config.toml
arch = "preact_resnet"
image_size = 24
num_classes = [24, 4]
hidden_act = "elu"
stem = "deep"
label_smoothing = 0.1
momentum = 0.85
nesterov = true
batch_size = 128
epochs = 25.9
lr_schedule = "step"
warmup_steps = 8000
weight_decay = 0.03
adamw_weight_decay_other_params = 0.05
Rows from block 12 of a small image classifier, named by matrix and row number. Rows with one number belong to one channel. Each number is 200 + 40 x the weight over its row's rms, rounded and kept within 0 to 999. All counts start at 0. After the name is the row's rms in percent of the matrix's.
After each channel's rows are labels from the 100 images, of 14976, where the channel reaches its highest value: "top examples" is what is common among them. Only what is clearly more common there than usual is listed. The data: small renderings of single solids in any pose.
# convs0: first 3x3 conv (model.blocks.12.convs.0.weight, 256x256x3x3, each kernel summed), inputs 0-255
# convs1: second 3x3 conv (model.blocks.12.convs.1.weight, 256x256x3x3, transposed, each kernel summed), outputs 0-255

convs0.111,107,223,247,114,205,175,272,234,203,180,189,164,219,222,201,217,121,234,158,134,177,173,217,181,174,163,214,166,272,144,247,170,254,180,255,167,170,187,208,175,200,194,230,251,227,151,224,231,218,202,214,163,219,169,257,207,224,243,168,236,215,283,308,223,204,196,211,197,186,293,277,172,185,211,137,208,173,217,190,168,192,203,230,232,182,203,200,203,201,203,115,192,217,163,198,219,199,203,218,167,111,204,283,202,164,139,160,149,269,117,286,206,259,160,183,123,194,237,224,311,153,233,227,189,212,172,135,199,199,188,207,215,207,127,217,228,254,270,196,178,174,125,240,176,138,231,152,176,228,191,221,198,256,236,182,206,233,198,189,201,164,208,197,186,174,254,181,152,254,209,311,204,169,185,182,215,146,182,248,232,163,157,186,164,215,137,192,228,190,209,200,207,256,270,224,229,189,288,234,168,220,164,217,137,211,195,145,169,233,176,154,205,198,155,155,204,216,76,230,254,292,201,88,185,182,180,158,201,157,228,211,207,237,175,107,205,165,149,230,212,120,175,238,219,197,249,171,198,245,240,176,212,214,218,173,162,188
convs1.111,095,252,188,221,223,225,300,207,194,205,251,166,150,257,173,181,265,202,219,239,188,173,167,236,210,295,190,246,157,207,184,208,206,178,185,164,156,243,134,179,195,282,186,232,193,168,188,260,187,165,145,123,177,213,181,200,228,195,151,221,151,189,214,135,207,160,189,275,217,116,230,181,173,247,185,134,201,177,137,195,186,147,216,233,257,148,275,221,141,189,192,207,171,261,242,204,262,198,205,128,315,256,200,230,127,262,249,242,220,260,207,215,255,146,225,242,168,182,198,218,173,209,259,130,198,221,150,226,138,133,132,177,229,173,238,177,217,177,134,196,173,139,218,278,173,235,248,234,134,169,236,186,156,237,262,262,191,277,243,271,168,210,168,220,221,218,171,129,179,221,92,138,239,185,231,138,196,144,219,222,203,188,233,196,170,206,161,167,195,157,169,207,185,265,179,233,165,258,173,249,168,205,168,181,224,187,162,209,196,189,125,211,223,180,149,167,132,210,185,123,238,182,182,268,190,159,203,234,214,205,201,232,204,185,241,176,131,222,235,225,155,203,141,261,186,229,190,150,213,245,245,229,140,220,202,202,191
top examples: bowl

convs0.1,109,244,182,204,202,194,147,120,267,159,168,192,197,273,214,222,203,66,131,259,172,136,155,203,178,149,206,227,166,141,237,216,213,282,144,64,238,209,260,207,215,181,205,139,175,136,184,151,272,226,169,215,123,200,186,142,207,174,258,287,216,175,212,199,187,174,158,128,215,207,214,158,213,228,229,194,226,155,231,253,212,255,235,162,166,217,156,170,223,235,244,105,171,217,197,230,155,204,233,156,189,210,277,149,222,204,158,130,165,188,277,220,212,223,127,194,236,231,178,249,167,184,198,221,168,211,190,223,198,217,137,185,158,204,263,140,168,224,151,199,213,208,231,204,185,137,192,180,257,216,227,175,185,164,143,128,260,203,195,160,226,259,225,224,229,171,155,211,192,177,157,176,209,233,233,236,133,159,143,209,238,152,195,169,216,138,222,260,211,161,227,222,174,188,194,153,251,233,237,182,192,164,201,178,156,183,168,209,236,195,245,237,166,207,220,107,193,175,215,182,199,113,169,237,200,180,226,90,171,164,128,197,185,142,277,219,160,165,149,197,150,216,214,133,209,180,210,177,174,178,174,161,166,201,117,187,205
convs1.1,091,200,175,211,133,145,222,167,221,199,188,100,198,194,219,195,171,174,192,155,251,197,220,165,211,195,215,192,226,173,209,218,160,239,184,270,233,190,192,190,184,258,228,191,157,122,95,166,196,237,244,171,225,172,206,206,172,189,226,182,243,196,183,199,232,167,192,243,183,195,258,143,162,53,297,207,235,127,211,233,233,146,227,203,246,211,182,198,208,245,188,263,222,168,234,242,169,187,201,228,214,223,158,226,216,262,318,245,179,243,194,183,190,291,200,240,210,308,246,167,230,218,164,183,204,279,221,218,188,184,220,236,154,156,206,206,232,194,253,298,177,190,211,174,240,237,193,143,206,159,145,212,258,209,201,140,156,267,214,191,154,166,232,243,188,161,221,157,204,197,203,163,224,181,171,203,215,251,206,157,147,202,189,254,221,213,203,178,150,261,219,170,219,210,244,219,181,190,155,167,144,188,176,238,247,239,269,233,173,188,67,210,198,166,250,237,240,240,231,129,193,225,229,173,165,225,188,159,255,202,171,251,223,276,273,179,255,216,241,181,226,164,271,231,194,170,227,280,194,280,292,224,282,217,246,209,190
top examples: wedge; octahedron

convs0.84,092,214,208,148,215,240,259,206,251,200,185,158,129,226,178,219,232,233,237,134,201,198,227,275,211,202,201,213,157,188,193,275,197,195,246,208,189,199,188,191,173,199,154,158,161,224,235,164,197,249,248,189,177,264,233,222,153,218,158,180,264,193,125,197,180,177,99,230,141,229,200,195,203,183,225,220,281,179,201,178,225,254,253,196,207,327,252,191,200,191,208,185,204,252,208,202,140,207,228,138,174,217,242,202,221,199,178,190,227,164,210,219,265,186,67,132,223,141,148,203,212,185,164,229,250,183,179,222,176,204,177,215,192,154,194,164,238,200,206,209,204,151,239,135,184,223,215,178,237,239,229,225,168,251,158,259,214,213,244,172,215,212,164,135,186,103,206,85,227,173,240,183,201,175,170,180,180,223,198,99,183,190,178,237,215,268,219,172,191,173,235,215,190,232,192,220,157,245,226,151,203,156,193,169,217,137,97,155,175,242,155,232,62,44,153,167,191,248,205,166,201,251,121,275,131,230,175,144,231,178,193,190,187,231,183,185,217,206,148,172,141,193,214,217,237,247,230,274,163,208,167,182,225,198,185,157,188
convs1.84,099,180,202,196,176,94,197,228,170,181,151,227,159,133,194,203,186,243,286,196,211,145,165,174,149,173,265,119,138,280,186,180,126,254,140,251,200,103,214,211,209,208,200,188,129,187,209,157,184,176,206,184,213,215,153,211,237,256,227,193,243,160,280,117,193,208,173,237,231,125,230,136,189,211,227,242,180,202,86,230,147,176,228,218,176,214,216,194,206,196,300,201,148,160,220,197,257,187,242,168,243,238,157,70,257,227,141,150,155,197,213,223,179,149,205,197,200,147,184,194,182,167,209,130,236,199,218,175,205,176,215,154,126,146,174,273,173,199,164,151,295,231,231,196,231,191,194,196,195,275,146,167,105,201,178,217,261,199,193,199,222,161,169,180,163,194,188,103,217,189,177,236,180,184,185,217,191,171,200,165,197,229,148,201,224,192,177,169,169,211,133,141,132,160,158,164,185,166,219,227,170,212,241,179,173,233,260,209,179,203,154,188,225,202,267,219,218,129,279,203,165,162,224,172,179,205,181,149,220,170,240,251,167,212,151,167,187,161,192,273,158,145,228,170,230,210,184,227,208,147,134,237,150,270,188,188,225
top examples: wedge; dodecahedron

convs0.77,088,265,180,185,178,283,180,287,199,190,299,137,140,130,275,240,151,211,162,223,184,212,218,182,183,266,218,227,114,204,153,191,160,203,193,174,210,183,260,151,227,187,193,195,204,219,195,219,195,216,181,144,218,180,209,198,179,219,122,186,237,201,154,212,266,145,142,198,183,182,264,201,223,193,202,237,220,263,209,164,206,180,203,188,204,132,245,240,181,232,110,157,182,208,197,158,180,195,160,168,237,186,259,212,202,214,257,244,161,169,186,198,244,203,295,242,124,161,170,136,170,166,148,235,236,194,190,238,256,193,219,307,214,248,207,121,278,223,270,202,166,155,158,200,202,219,181,198,232,140,242,274,210,132,193,186,302,204,154,245,177,202,194,314,200,234,224,215,231,162,213,220,169,176,204,219,209,265,257,209,250,176,214,221,247,197,206,152,216,205,134,201,162,180,201,169,214,220,230,157,203,230,214,216,208,132,207,187,122,249,196,241,215,104,248,229,181,254,176,174,242,282,155,231,177,218,286,178,186,198,264,177,193,153,207,231,259,207,145,215,160,182,246,263,169,114,140,258,218,242,232,174,215,233,181,195,186
convs1.77,114,293,257,164,170,137,222,221,210,223,223,229,255,184,187,239,187,258,218,163,187,196,204,284,203,187,235,215,104,239,208,177,206,188,183,153,150,186,170,186,196,138,179,269,236,295,188,164,189,211,161,157,207,250,223,209,140,139,105,185,209,230,135,219,175,257,255,201,250,122,118,192,274,260,165,233,189,194,264,190,177,241,148,226,178,183,140,235,227,214,196,129,184,141,172,229,160,152,204,249,201,116,225,197,206,150,148,154,250,247,185,177,188,172,219,173,151,195,188,193,191,169,189,315,167,228,191,184,208,207,183,216,189,185,182,208,215,182,174,133,251,166,225,154,235,260,144,174,243,113,244,167,284,192,263,254,227,155,199,256,175,255,270,173,201,220,276,223,247,169,234,201,171,206,225,160,255,141,198,228,226,190,293,207,230,248,204,181,162,206,160,174,229,168,198,165,177,181,188,234,195,213,163,158,215,149,245,175,187,178,162,191,216,145,107,199,170,161,174,219,159,203,219,218,219,191,177,219,126,197,212,141,191,146,188,304,177,185,234,187,200,212,125,182,200,288,162,208,268,135,186,176,150,247,196,209,185
top examples: bowl; dome

convs0.95,134,77,194,217,213,189,234,190,241,161,213,242,271,196,190,169,157,206,127,238,128,162,163,88,206,218,204,211,192,143,202,215,244,227,255,108,205,213,195,252,249,196,177,217,197,99,172,213,137,184,204,134,200,168,218,240,217,246,272,139,133,199,146,240,263,149,179,190,178,175,131,164,253,185,190,194,189,152,222,191,247,169,185,252,145,159,137,232,198,204,198,267,165,162,131,200,204,204,179,240,134,209,185,261,153,291,205,228,225,170,110,212,199,207,146,166,197,145,210,225,202,195,262,188,207,178,197,214,196,189,199,247,256,198,176,191,231,241,233,192,217,206,154,247,273,172,241,127,188,154,190,167,212,209,173,123,190,215,193,180,190,294,269,182,319,209,232,209,206,227,195,229,268,187,217,169,220,152,201,146,254,200,186,162,181,193,242,169,269,194,230,208,209,237,213,198,219,196,245,115,216,189,194,230,171,158,127,243,198,174,268,196,227,234,231,220,209,210,254,237,204,134,169,191,155,147,192,129,186,246,202,198,139,192,158,244,172,176,124,186,173,227,133,266,153,220,222,232,142,280,200,240,157,243,205,215,208
convs1.95,114,162,209,216,236,182,205,207,176,228,164,190,197,158,143,216,190,98,140,233,351,216,290,207,250,262,230,232,257,247,203,213,151,97,208,277,213,158,154,228,197,279,198,214,186,147,212,186,216,182,153,147,108,144,231,206,182,156,168,234,235,196,190,230,207,215,206,191,166,269,219,150,254,191,298,226,218,190,135,141,159,192,230,197,206,206,142,212,219,188,159,223,247,208,225,237,119,281,184,221,137,250,82,229,161,185,207,226,198,224,121,208,183,188,225,199,259,188,161,187,193,204,206,202,148,215,207,195,229,223,194,208,161,225,130,240,179,188,124,118,237,148,208,154,216,192,219,111,222,131,299,183,212,228,205,50,212,214,265,241,189,220,161,191,240,146,183,203,216,143,146,223,188,242,188,166,234,156,169,225,224,162,238,195,174,225,235,120,180,235,238,217,151,199,213,220,187,200,181,173,225,200,215,261,203,210,199,174,144,222,213,213,213,231,248,199,208,179,191,183,244,169,164,155,194,257,200,196,262,191,191,206,177,193,218,262,246,219,245,233,184,209,286,203,183,187,214,229,149,222,258,199,202,158,214,168,180
top examples: bumpy ball

convs0.61,086,154,228,267,207,225,170,174,259,197,192,193,182,233,199,250,160,163,302,194,177,155,191,290,190,200,191,233,238,124,123,234,208,181,201,167,164,208,166,178,263,206,217,196,179,199,168,224,196,175,150,181,172,285,259,208,285,220,217,180,216,198,240,166,215,169,194,133,188,201,197,230,174,169,228,192,184,203,273,208,237,247,183,167,150,284,188,237,158,191,154,167,185,190,199,199,211,211,164,171,207,190,376,221,242,234,211,139,242,203,153,208,195,197,209,148,254,245,208,218,231,207,202,198,207,175,150,226,156,131,238,185,186,151,168,194,233,176,263,216,140,189,222,250,230,192,250,156,243,272,143,243,160,243,146,192,174,234,197,270,166,194,166,158,210,195,186,130,209,161,141,191,201,239,189,205,200,159,161,151,142,126,193,172,207,228,251,109,141,203,238,222,214,126,96,131,153,185,204,231,187,201,159,131,184,243,132,190,183,222,145,279,184,202,189,192,168,195,256,241,170,178,181,272,104,189,262,136,210,170,218,175,166,177,136,201,196,201,177,241,92,240,137,197,207,175,175,219,207,182,210,209,255,178,221,206,275
convs1.61,107,167,179,190,153,197,176,230,190,231,206,181,172,188,183,146,202,197,240,188,170,87,257,115,127,163,201,178,203,292,196,199,132,237,161,188,189,82,244,179,277,216,130,201,189,213,202,156,165,204,144,188,183,245,223,200,187,220,231,168,137,186,240,180,178,205,233,186,278,181,215,163,223,160,228,203,199,168,159,189,151,154,253,114,99,212,169,224,186,162,214,197,128,210,248,206,212,212,218,218,288,212,181,164,205,189,176,209,195,260,256,266,246,142,181,208,244,174,156,214,160,164,177,52,177,213,181,173,196,179,199,177,253,184,150,215,195,198,193,208,231,251,221,159,202,152,224,146,149,284,228,222,195,211,142,217,213,148,182,133,188,140,206,243,156,194,171,114,187,199,155,200,211,246,263,186,111,223,199,205,163,194,185,220,191,245,137,191,258,185,148,194,211,180,241,187,215,187,225,202,163,318,290,207,204,201,300,233,235,178,194,236,182,195,278,220,249,218,217,193,166,183,237,211,208,189,198,262,210,228,260,222,214,201,209,248,183,167,198,231,137,202,180,215,203,244,243,200,121,153,215,228,86,224,211,221,136
top examples: wedge; cylinder

convs0.44,083,177,158,184,178,191,190,186,234,171,209,197,163,200,178,154,214,158,124,139,211,168,216,217,143,147,71,189,191,191,208,183,208,61,207,235,156,240,179,167,200,191,240,190,126,180,204,177,158,174,146,199,120,179,230,167,164,174,213,131,196,149,236,255,230,173,241,161,184,210,196,209,216,200,180,155,258,179,204,162,216,184,109,237,154,156,220,178,203,273,193,230,213,248,159,183,194,204,139,167,166,216,189,119,236,120,237,213,197,171,202,145,197,231,266,189,179,264,206,149,174,273,151,149,177,180,183,171,180,170,176,211,223,174,178,178,213,243,228,190,219,137,245,267,218,160,165,139,266,209,181,197,111,197,179,237,145,211,173,210,196,207,185,275,111,126,193,95,228,209,239,123,291,218,234,184,233,197,255,178,229,198,176,187,157,233,217,216,257,137,211,233,205,230,166,198,169,200,175,152,207,196,226,179,122,173,64,185,160,176,139,249,204,165,151,187,189,129,166,176,246,232,198,198,161,273,159,166,172,157,209,208,201,154,249,173,176,144,102,235,175,220,220,171,218,235,178,243,242,160,228,167,162,176,193,181,188
convs1.44,075,290,207,117,267,191,176,188,166,150,155,205,132,228,238,249,279,243,179,215,169,277,265,190,164,150,152,157,196,142,147,160,220,266,184,158,238,200,268,233,184,159,229,178,259,135,227,245,238,256,266,267,225,221,173,215,220,203,177,188,183,203,203,231,209,182,164,232,132,205,209,194,265,203,213,164,194,226,109,212,167,219,234,244,238,239,174,206,290,142,266,197,265,152,248,196,231,215,189,249,218,265,216,227,246,179,211,138,208,131,204,193,245,181,222,204,227,161,196,239,196,235,249,171,214,227,260,208,244,190,202,210,263,184,273,186,194,200,199,218,206,182,167,219,154,203,228,230,232,193,263,193,170,111,137,257,230,188,187,178,281,216,204,177,211,207,216,241,216,143,211,122,228,177,185,254,215,251,204,308,188,282,156,168,191,122,201,197,133,220,154,140,283,252,221,253,183,208,195,190,203,244,161,176,236,224,230,213,194,211,204,216,207,258,200,189,237,267,214,290,245,226,197,190,297,206,222,176,177,196,274,196,269,191,160,205,189,228,156,222,284,219,220,203,230,186,181,238,241,230,147,226,213,206,117,264,224
top examples: bowl

convs0.163,093,190,193,187,243,155,231,278,176,171,203,191,220,256,212,127,217,171,187,178,232,223,254,216,184,196,138,144,197,217,171,187,234,188,205,264,208,229,241,121,201,149,195,186,231,210,261,186,222,207,239,221,195,140,223,235,200,216,139,151,205,230,275,188,226,226,234,173,169,198,227,121,157,174,169,205,184,163,151,182,158,192,192,310,277,213,190,197,151,194,172,152,232,179,166,259,260,194,143,162,216,178,133,267,244,203,225,153,271,115,205,163,261,182,175,131,109,159,202,269,218,177,252,154,280,186,179,252,240,170,186,241,199,174,281,185,252,266,237,172,238,65,170,194,203,235,175,205,206,245,217,206,247,212,224,172,237,177,217,174,294,206,181,256,218,149,243,151,200,231,228,156,281,189,209,229,141,201,260,226,143,185,191,188,211,208,251,278,202,148,224,200,187,234,210,212,126,241,256,111,192,148,216,219,163,141,165,175,211,221,164,162,164,82,103,223,211,264,197,174,176,167,166,175,186,226,195,245,174,201,270,225,225,216,217,226,205,205,154,191,180,166,221,199,226,285,179,208,197,235,195,219,209,213,240,169,168
convs1.163,088,281,158,223,250,147,187,186,148,217,182,161,160,282,110,213,282,181,224,250,196,215,222,147,201,306,189,275,140,196,198,191,225,176,208,214,179,290,174,189,194,254,203,209,161,345,254,153,211,201,209,147,194,251,154,186,226,192,187,175,255,227,213,150,189,225,187,252,144,168,212,226,172,194,256,149,170,156,102,205,199,168,170,176,262,199,263,189,297,192,219,146,206,191,217,191,273,190,176,163,138,230,139,167,218,199,141,146,191,208,219,234,293,232,205,156,188,183,163,253,160,198,198,227,185,227,263,240,163,166,216,172,202,220,226,243,183,185,217,174,221,165,195,204,235,238,252,229,153,126,151,167,189,260,216,185,237,178,245,273,269,227,184,244,221,193,203,148,177,137,190,218,196,168,78,158,191,163,184,212,199,189,180,189,175,216,205,130,198,242,124,219,285,240,168,176,230,239,188,182,195,234,194,173,224,210,260,204,230,206,207,206,176,184,213,166,178,158,187,229,167,168,300,188,288,199,171,261,150,182,189,200,295,166,170,229,239,238,176,180,171,193,182,183,229,205,176,169,275,210,185,217,116,198,238,172,221
top examples: bowl

convs0.197,085,204,256,222,204,213,249,138,246,238,226,201,219,155,165,210,232,208,205,232,267,215,160,247,233,196,215,176,250,174,246,96,152,227,117,201,123,138,193,96,225,231,205,202,152,140,218,197,196,276,244,277,210,169,163,241,196,194,125,260,180,151,238,281,174,153,226,251,193,244,263,132,322,187,236,223,217,195,236,211,131,216,220,175,227,244,234,193,195,185,218,206,200,161,197,170,266,203,163,207,224,191,155,194,192,192,230,141,145,220,173,214,196,221,224,141,198,163,170,252,267,231,262,207,173,199,193,181,173,233,219,179,233,92,158,211,206,216,173,193,214,164,186,147,200,229,123,182,205,204,242,255,151,224,214,225,274,218,218,298,196,212,196,232,215,183,187,198,176,142,177,167,223,190,172,176,213,201,291,175,227,184,167,241,258,178,158,264,176,233,199,187,183,193,197,149,179,186,189,221,264,188,158,187,226,152,204,231,230,236,218,193,296,79,182,228,168,183,206,164,194,182,192,196,187,192,149,172,209,192,146,220,148,246,229,164,222,161,233,253,150,224,203,129,272,87,233,271,117,164,180,191,148,167,148,195,184
convs1.197,085,232,127,220,123,83,204,196,218,246,191,207,212,101,184,208,150,198,182,162,198,234,187,245,200,177,232,203,159,209,252,166,247,209,170,185,217,237,217,181,232,145,206,135,165,183,188,165,178,204,118,162,197,156,236,200,232,222,213,236,289,176,163,157,189,211,176,202,220,172,163,159,232,116,201,229,166,239,199,229,130,233,183,158,224,184,152,188,186,203,133,189,173,277,118,211,110,187,177,202,180,218,169,202,181,248,116,166,169,127,268,224,163,130,125,206,177,202,293,204,226,197,214,201,187,141,228,165,230,190,203,152,147,189,150,164,230,200,167,143,153,168,150,175,205,154,169,183,246,239,128,176,214,244,296,166,145,251,209,157,261,188,220,217,166,187,172,139,173,231,173,254,212,186,209,160,210,229,195,256,192,183,158,122,213,175,90,179,224,180,297,51,164,234,129,219,222,156,229,193,185,154,199,217,173,218,243,202,230,181,219,162,144,226,262,245,257,194,186,149,287,152,233,190,249,216,171,140,195,224,226,193,202,191,191,214,207,159,227,245,176,173,195,211,218,156,186,245,222,228,194,172,260,227,171,196,177
top examples: wedge; cube

convs0.119,091,185,231,242,219,203,215,174,174,230,205,199,183,193,204,180,213,185,233,279,308,210,167,230,215,265,253,256,197,254,226,238,114,298,162,335,286,219,202,251,191,266,281,230,218,259,208,284,187,200,234,237,255,244,190,227,151,193,180,190,196,123,251,222,177,262,209,274,224,276,239,213,178,279,180,258,229,190,183,233,145,233,232,213,188,177,248,177,184,167,276,210,235,210,290,194,178,195,159,177,238,184,171,221,136,187,197,197,241,278,276,149,175,222,259,159,150,199,202,176,252,256,232,247,235,193,203,202,227,196,247,231,192,195,204,241,222,217,207,228,229,168,196,197,243,139,251,224,190,229,230,217,211,203,215,237,245,183,221,179,229,263,170,179,272,239,198,200,196,236,145,248,187,206,197,203,247,208,216,195,192,208,257,286,218,196,161,192,252,211,228,189,267,193,232,218,209,207,245,222,240,216,197,233,281,193,230,294,197,166,266,166,190,159,199,211,188,320,171,254,224,231,163,227,209,136,271,270,202,194,149,275,245,229,218,186,179,145,259,216,170,209,201,134,197,136,260,198,195,236,225,220,206,252,187,214,186
convs1.119,082,174,159,175,118,213,185,237,212,219,201,204,177,165,211,214,279,166,157,142,202,125,149,197,159,258,227,208,174,220,178,141,215,171,200,183,177,189,148,55,161,163,138,141,161,107,215,147,191,162,122,141,214,214,267,170,214,122,192,226,227,212,137,115,230,206,174,221,154,197,134,186,172,124,177,172,139,184,219,169,185,172,150,145,274,149,130,180,194,229,118,112,162,189,135,195,173,213,176,182,138,174,195,170,191,253,135,201,212,193,159,265,147,233,150,197,223,185,182,145,151,222,152,159,119,152,226,155,174,181,209,159,147,215,182,152,127,198,154,152,207,225,207,171,212,238,145,196,219,144,157,153,178,227,193,90,137,199,198,184,153,148,231,169,204,188,185,124,140,163,202,208,192,203,201,193,223,166,175,199,203,159,208,157,177,189,202,168,131,207,184,234,191,152,105,213,153,202,135,177,224,202,207,220,210,173,241,163,194,210,180,178,179,208,209,139,190,134,187,159,187,168,211,155,175,173,113,156,208,198,210,161,188,186,230,170,160,201,249,179,161,175,171,230,188,225,224,222,145,142,104,200,232,206,151,143,207
top examples: bumpy ball; cog

convs0.153,077,171,266,167,172,246,215,217,290,227,204,178,177,198,213,185,215,217,155,245,156,284,183,203,221,187,156,145,255,191,159,202,228,261,210,141,223,169,174,197,209,201,160,136,110,222,176,190,199,212,248,167,154,219,176,219,149,272,177,231,127,237,177,189,248,149,217,199,181,88,168,225,181,155,195,154,263,211,200,167,208,176,178,173,218,365,230,178,225,235,265,217,249,259,142,135,228,205,190,159,191,194,227,246,322,125,233,150,219,150,181,225,204,195,119,194,174,192,202,179,222,159,259,184,173,176,185,278,154,220,178,146,199,269,195,207,178,195,216,170,154,168,234,252,214,203,201,182,156,173,218,180,147,160,184,171,190,203,167,216,176,166,183,106,206,162,181,222,202,187,109,183,165,147,243,149,197,156,159,136,202,147,135,223,196,136,207,218,168,153,191,217,136,212,175,200,218,187,187,149,126,230,221,176,198,257,130,168,182,259,138,185,113,166,195,153,163,197,161,138,201,175,195,205,148,263,168,153,205,248,225,158,132,204,182,201,197,210,151,213,286,159,175,160,235,184,186,165,185,182,177,142,173,182,170,205,141
convs1.153,101,189,213,281,146,176,200,175,147,202,242,250,270,149,208,179,112,234,195,152,207,226,240,236,152,197,249,199,212,160,220,229,207,162,176,236,197,151,202,261,260,213,203,258,255,147,164,128,193,178,199,186,151,237,186,209,194,209,230,215,240,226,203,151,242,201,176,154,264,197,202,185,179,176,244,211,276,205,162,239,240,237,285,197,167,296,183,176,211,194,238,209,174,241,176,230,174,167,196,238,206,216,337,133,255,148,189,187,157,273,172,257,242,202,171,272,252,232,190,224,188,161,245,161,194,167,199,240,253,238,169,274,178,215,122,185,255,157,234,204,195,223,210,188,249,156,203,154,181,196,198,257,196,221,173,266,211,293,185,225,238,179,165,211,148,206,251,299,185,208,218,301,200,269,202,251,161,199,211,183,194,250,186,252,209,283,152,168,246,188,142,169,172,240,244,162,169,134,205,197,185,172,174,226,180,263,198,143,280,183,272,255,182,175,208,201,189,120,180,213,264,197,224,251,119,202,271,232,173,320,170,191,199,232,177,207,212,171,242,231,228,189,236,187,199,224,202,235,141,241,169,216,198,232,215,226,229
top examples: wedge

convs0.221,076,156,268,135,223,229,186,270,193,118,228,219,197,225,191,195,212,160,199,240,180,176,240,331,199,243,170,169,194,165,106,230,149,197,195,184,199,241,131,173,199,166,231,149,197,212,209,271,228,198,102,190,216,213,192,185,206,171,188,280,193,154,235,224,154,190,290,197,177,159,198,218,206,187,189,207,228,173,232,139,226,235,218,167,242,186,231,213,204,172,220,230,190,305,189,173,238,203,224,138,159,176,249,246,206,157,212,226,213,202,198,255,189,194,148,90,114,184,227,182,219,210,152,206,182,210,211,217,243,171,177,235,236,166,263,210,177,218,166,192,216,188,200,200,250,147,151,204,174,218,188,270,107,202,209,199,212,228,234,292,186,164,171,144,175,204,268,102,201,160,191,166,198,160,232,176,207,211,214,144,117,228,238,208,228,228,218,207,203,202,234,165,205,226,207,254,204,244,235,188,181,231,198,214,202,249,139,133,217,231,183,261,134,134,222,218,212,241,146,252,182,180,33,289,211,231,203,225,153,156,157,252,178,297,167,236,250,206,146,170,129,155,190,214,194,170,199,133,214,231,218,226,239,194,161,155,199
convs1.221,103,208,205,125,202,198,194,199,223,175,196,142,180,186,171,184,259,197,249,237,120,167,207,191,179,154,260,194,165,272,200,197,188,247,217,187,200,144,194,170,236,228,176,226,164,148,206,192,176,187,179,224,154,309,185,219,260,220,195,151,237,173,220,201,217,150,141,191,267,196,228,141,183,172,237,327,166,194,147,306,169,175,216,176,156,199,114,159,190,174,113,187,243,184,205,144,168,147,243,244,275,202,206,122,237,195,157,187,224,211,177,214,204,130,178,197,171,223,223,184,168,190,173,139,188,173,174,249,176,123,193,214,203,197,201,253,223,174,272,176,255,169,267,189,268,221,225,153,195,256,176,216,239,244,268,220,244,282,150,164,202,140,151,277,178,198,184,198,226,150,121,202,258,186,298,211,157,256,225,227,157,177,126,240,241,183,199,180,181,225,71,131,171,167,205,161,216,236,205,208,195,178,288,196,270,239,229,207,221,210,139,237,229,207,242,222,197,185,195,251,191,156,242,237,242,165,270,212,245,201,213,179,211,222,151,279,217,199,220,240,212,215,205,157,180,222,214,232,192,110,187,209,137,174,198,185,246
top examples: wedge

convs0.232,098,206,209,212,255,132,232,195,254,263,203,261,199,233,219,287,150,229,216,231,238,179,205,225,246,209,234,251,163,244,258,137,246,193,168,231,234,256,243,290,154,314,234,274,179,235,215,220,209,252,150,183,249,167,206,194,214,174,195,249,163,241,128,267,165,197,217,249,193,201,211,207,287,273,204,203,244,224,206,166,232,179,198,262,233,186,203,223,224,165,247,263,198,229,299,200,209,197,165,199,230,211,147,183,223,201,229,216,151,120,238,267,183,236,235,144,220,134,189,251,181,196,257,225,206,208,227,151,243,211,215,294,238,166,230,250,196,258,255,209,183,136,211,191,176,247,203,234,203,270,242,212,217,226,187,234,245,200,238,229,180,227,170,220,270,156,197,211,195,174,254,246,207,183,176,221,220,279,188,188,204,173,236,270,177,204,227,196,264,222,215,226,183,184,252,169,178,203,201,246,196,219,234,234,227,212,261,283,206,196,276,238,129,149,212,201,175,228,215,306,182,173,244,235,302,139,195,212,270,208,213,210,218,197,210,280,247,120,285,212,259,192,233,265,255,236,192,166,210,196,212,196,201,240,125,188,216
convs1.232,127,178,214,131,131,194,196,187,209,179,156,152,170,142,130,208,224,155,155,159,254,165,152,198,159,284,201,187,153,192,193,158,160,155,192,237,195,157,137,86,155,146,166,138,202,150,195,208,179,192,236,155,222,193,244,237,194,196,185,222,243,154,157,160,129,212,187,237,168,201,204,205,148,143,219,182,133,217,246,239,161,232,173,172,194,185,117,148,178,147,154,145,167,218,136,231,105,192,179,154,187,142,134,242,154,231,146,177,182,234,177,164,169,167,140,177,208,187,166,143,148,189,146,154,179,229,170,233,158,217,204,132,109,190,181,182,138,185,144,174,197,226,240,179,237,193,168,154,159,134,160,222,203,180,275,111,164,93,286,170,215,175,216,188,203,204,236,178,176,185,109,237,113,143,168,201,181,143,159,204,173,149,120,124,230,225,183,183,188,205,170,173,164,174,255,202,162,196,186,170,196,140,135,254,184,203,217,213,182,222,192,180,218,188,159,183,206,203,215,170,212,140,198,158,127,208,155,120,176,183,212,143,144,198,222,166,202,221,265,198,192,173,171,191,158,220,180,228,126,192,215,232,293,189,183,183,191
top examples: bumpy ball